config.yaml
image_size: 64
crop_scale_min: 1
vocab_size: 54
encoder_depths: [4, 4, 4]
text_encoder_layers: 6
text_encoder_norm: "layernorm"
text_encoder_bias: "none"
text_encoder_inner_norm: false
ema_decay: 0.995
Rows from block 6 of the image encoder of a small contrastive image-text model, named by matrix and row number. Rows with one number belong to one neuron. Each number is 500 + 50 x the weight over its row's rms, rounded and kept within 0 to 999. All counts start at 0. Numbers have three digits each.
After each neuron's rows are labels from the 100 images, of 14848, where the neuron reaches its highest value: "colour at peak" is the nearest of a few named colours to the mean colour under the peak; "responds to" is what is common among them. Only what is clearly more common there than usual is listed. The data: drawings of small networks of dots and links. In brackets: how many of the 100.
# fc1: MLP up (encoder.blocks.6.mlp.fc1.weight, 960x160), inputs 80-159
# fc2: MLP down (encoder.blocks.6.mlp.fc2.weight, 160x960, transposed), outputs 80-159

fc1.587:462498578566449544469573517519503491521446471453446549536438514525534529435539534458513493562514423506545441448447518479561531495526467511527530563624442547495451449561457503535637449446447388449571470474490429486471402523442552471505489454
fc2.587:433502590505508483461492558536443484520472547502479526548473576411471451544498592520487390498498455531516515525559560434507463509441531413448448530515544521457529357564561410428519414510563486579399450548480508511540458515507453505520547456
colour at peak: brown (54)
responds to: laid out on a circle (78); orange dots (58); kind: complete (30); blue dots (27)

fc1.700:524593487476453479532533411611594546511368486469374428492501535479492520468583499559594516530495524474516456524544538533565593451484422568573473465491553492434467562465538460407522474489455374551475474552471495522444468545433585463501544560
fc2.700:509515490557551562504502439485439461554542573477556485504505429467549525459575478474521506518462505500484574544529455388478508508444409426529471491491546502484473592474469432572472500542483435494401529476559423543494404592522465483529447517
colour at peak: green (27)
responds to: green dots (68)

fc1.38:515534505547557464464564434572454591381520476513553545465422488581540459435559580568415465518492554492486416460443542566505474570484533497489536474534480524464523455418549512487493468482578479451545525475512511505503522481506441543561531584
fc2.38:535521563462481473500584565538464473475502439500482511487524450446414443469524581447545444495401481456501385509471417420414549566550516361557582571553515642476471553550505477452448553546449473410517590456538485545474453560517480490405485497
colour at peak: pink (37)
responds to: laid out on a circle (77); tree (30)

fc1.113:469468440457506449501486519537400474421509515522510519520458557454524535493578527516617492605538526534490471535415514509530573470520493537555491535493488473470450480560461556492413493459531569421493544566523485493532533485481521548504510565
fc2.113:547482521547520519450441568569499493539489513531498449519522486486478516484440511460514520501456528520468429579527525533542436536496505567486534442533498565451495608471514560484552573508527527472497662380560539457542526519468527570440461541
colour at peak: pink (43)
responds to: laid out on a circle (81); blue dots (32); purple dots (27)

fc1.86:527515587410483554510541500489496547422506511520567533555484475452566484476436503482475485533495587463405460571427428528486563495495443428503520437487449504535560468430565504470490468561546520429496453581498489479500517504445511600447448579
fc2.86:504430455472484392541447561465466458484442552496494530559521587551553412463474502509511507480488522363452429499499541499603487414438483462498490533507458485484450484507468449510446459447482591593456553462582503406489455570388452451546538440
colour at peak: black (33)
responds to: yellow dots (51)

fc1.373:563560515467548474451542541483406507525495518482547545398513521410433499470475619469478563481461477630467543457484541504493459548497473533543526489511451412543538562465489470482479481475570509567548577545450423502458523462538404441465573420
fc2.373:418578451496460503453478494432556376529435433469455530458456552462551513535523561477450492560598531646371488480475511575667543506460506431557539541490541457540447435486496530519478473534528525485534503535527545490572557463539507513531473493
colour at peak: pink (39)
responds to: laid out on a circle (79); tree (42); purple dots (29)

fc1.0:538535442463409577398576614372463513410517517529525517446503488483482500487506476546526488616504489522390503439582383594584523428485507546508531569569504436472516506501450448555536449511517441521476522497431502539545476476500552502500500448
fc2.0:409510546573538419491569422535540552409576417506568430481560465496488504551508483540471553474532577474406542493425525422462493488435491479508475610543555449537494574499547445536493447529563516517490506509518454528535559399491542526424500484
colour at peak: black (34)
responds to: complete (59)

fc1.548:552520401504474440547542499439498535463470487465550391368511555464474481425545543618514571425412443467530505469544451539475461540535490487463507484472512513531467525405504495540420465429519438337460498547542520449503475499471630579532385516
fc2.548:504473531539409548432491549488530497429518473491378524572552583479441520445461461425442497301592582572445564428489443460459448517502485542481596510480493533518529478475463515534419405480427540481494529468491504515537517537528448556573495449
colour at peak: grey (69)
responds to: complete (58); brown dots (46)

fc1.555:510478498478565473546492496576636475602548453546520493540484536427449488578531500512505449496495533502463527441477484473454543453548486420437570443613510521517544445459548504444416466515551425519618563500493571513368394535448501474524515539
fc2.555:529573417407477480569460512548440508464542506511517548434456535496428472408438578491446574491468535494524542457388484476491553548540551497549469482531436563527471457556591510598512448433493512501478480540476573522508478554456428433490502498
colour at peak: grey (79)
responds to: laid out on a circle (88); complete (61); seven dots (48)

fc1.16:547572501436513522452495497510516574393516491470468461541446547511540552610503457494522537535456567444477443397487457496440469524558440446506600431441447449569561490496478556500479474522485526469595531554525491573432579628483518557494530454
fc2.16:505461475444370531607477553522496447415485469456442505472580448501519534507606387478509443391513516478528483430537541460515443456573463580486556532512465541399516480505487492441516525471519585503464524525483508503512458459471572481609487581
colour at peak: grey (76)
responds to: star (36); tree (36); purple dots (26)

fc1.604:413529498487562616554498507523518616472394499443498434499536526473551514441476469585553544481531577546516475481514521463472520427454421502504571539479495510466486451407444574520487477526541432502500402538491487477495508507429532607571431588
fc2.604:513505422565525406560487531507564476552561518516520445537488448521422488454463502490566555478517457500537474405460537535484467539542504470490480525512470460476397501492563452508492416486477464470491534480485594443524568450485448459497554430
colour at peak: black (31)
responds to: yellow dots (47)

fc1.142:565478504451490550495535540544618529431552490510373469466510568514479561559445521533525486517524508441526520398553489401483489543468515434467543481549461504554434479414567527503423528515518425512524588504593477492341556527437483462545344474
fc2.142:481482539591546512545495563495498464557436525468523498488453421499628511490491569481533477610408537521539514420543533477532434548489476362456472461449494529525490522423552540461489515462532548455433442558485563516389522538595430509532492513
colour at peak: brown (57)
responds to: complete (99); nine dots (84)

fc1.454:524604465516441463559488509546480467547449465576522410507457526445467477453458419526440597444498508398513411459511380537517480481545466559458497406495491495505611595485507550508457496496635456412570488519477435541556478542545481507540443586
fc2.454:473438485579477440508596445441523445517526369524454454445401449402446486492545461544520442479447556575521467529445456521475518500557501447491452513442493415542430554559483661477498429522484464551588459515462531452596540513530594466423453500
colour at peak: grey (77)
responds to: loop (41)

fc1.6:549521460480444532526575482544504461575416461546516427488557537568446481547477496448522575524446544468519399415494439624465567485503543440497541460466559508500447603464510478550521501391502444517450554519460577491487553438479491482586584470
fc2.6:538488549518573505549387516505535449424494505553493559671460552564457546529509578443425478505478525382473538405560542480531514442513450496465449512411501491504484470504517471476497492479526605583576548609470520494444414547448474456489512532
colour at peak: pink (40)
responds to: red dots (62)

fc1.200:534507570572490563540519514461531531622488476544529610491500487526464573527609530551525496470533443528533541476468592503363595473484428554539493552518424432553516477492512424423458528605574494539488426546519437450470529461457476424591499572
fc2.200:562513338484535496485436509502475548479493516595497462500456470447475521514411523437551439448574493523478519528429490402408414497548471517646495442400566433598477420483505530491500522424457406566538462400514570614472570518461547534503519522
colour at peak: black (32)
responds to: white dots (37)

fc1.183:467499444505515463403578490443448457466563455525474506462476465544552468497545516587420425530466513526551473487561459520498503407507555503533567400540535410502617422492508465577588393451529493496438515467496484455456484453439588525478452424
fc2.183:557524514450479570533507464612454576374407517488471548456499589520517549507475566575520467518520499448399554486425464468513502599515559487552547465487512509524447482516564399518498431337545543464497497501487488518475446423410536469467494498
colour at peak: white (25)
responds to: laid out on a circle (88); complete (52)

fc1.437:449504464551521490471473512406432510552364470456462471590535488480538636509446441414507504490488487467520487441518422448494435493470506529534453412527435500538473533519503506663498496388551424504497439508476456511419534485499469507529523523
fc2.437:500539504500547443539542549543555542435497539520619437554443470503593441498599435485503468471382498551493605517490433502541527527431512494469562525536485499453541506519495444468421535462633600529548474517396523490382497447550506590598591489
colour at peak: brown (74)
responds to: orange dots (93)

fc1.273:621606442501430506492517535469451538461489482464458377442470634516499536580557418631496527479441441457510473484553527438548512519524557435591485531435545490558500554498435571469525443520509500447595542515574496463389503480462556543493514501
fc2.273:500476529524472585434521519513509437470449464554404594481555556458508555475508424461499577305527564509454537517490461477495459536486490568541446471421450571417445541487482485557417488497466552464520470516515543438549496555432430489494554547
colour at peak: pink (37)
responds to: brown dots (57); red dots (33)

fc1.589:465503480521509515479461538570586472504509549443571490464570553520522507474531482491622462478488480530629514468370469556472573548494478590423470554483395438576472522543489408440441483441521499551467515569436381469492486452462411448514505464
fc2.589:513617544499484571519463542492495528360514444560472481398494456411499540534472448474570496545570483461586520590467466436499534554527509431465491495471522451507460532541463513530538508477546424500509567522453466502460550494540513494559489607
colour at peak: black (33)
responds to: nine dots (49); chain (31); yellow dots (30)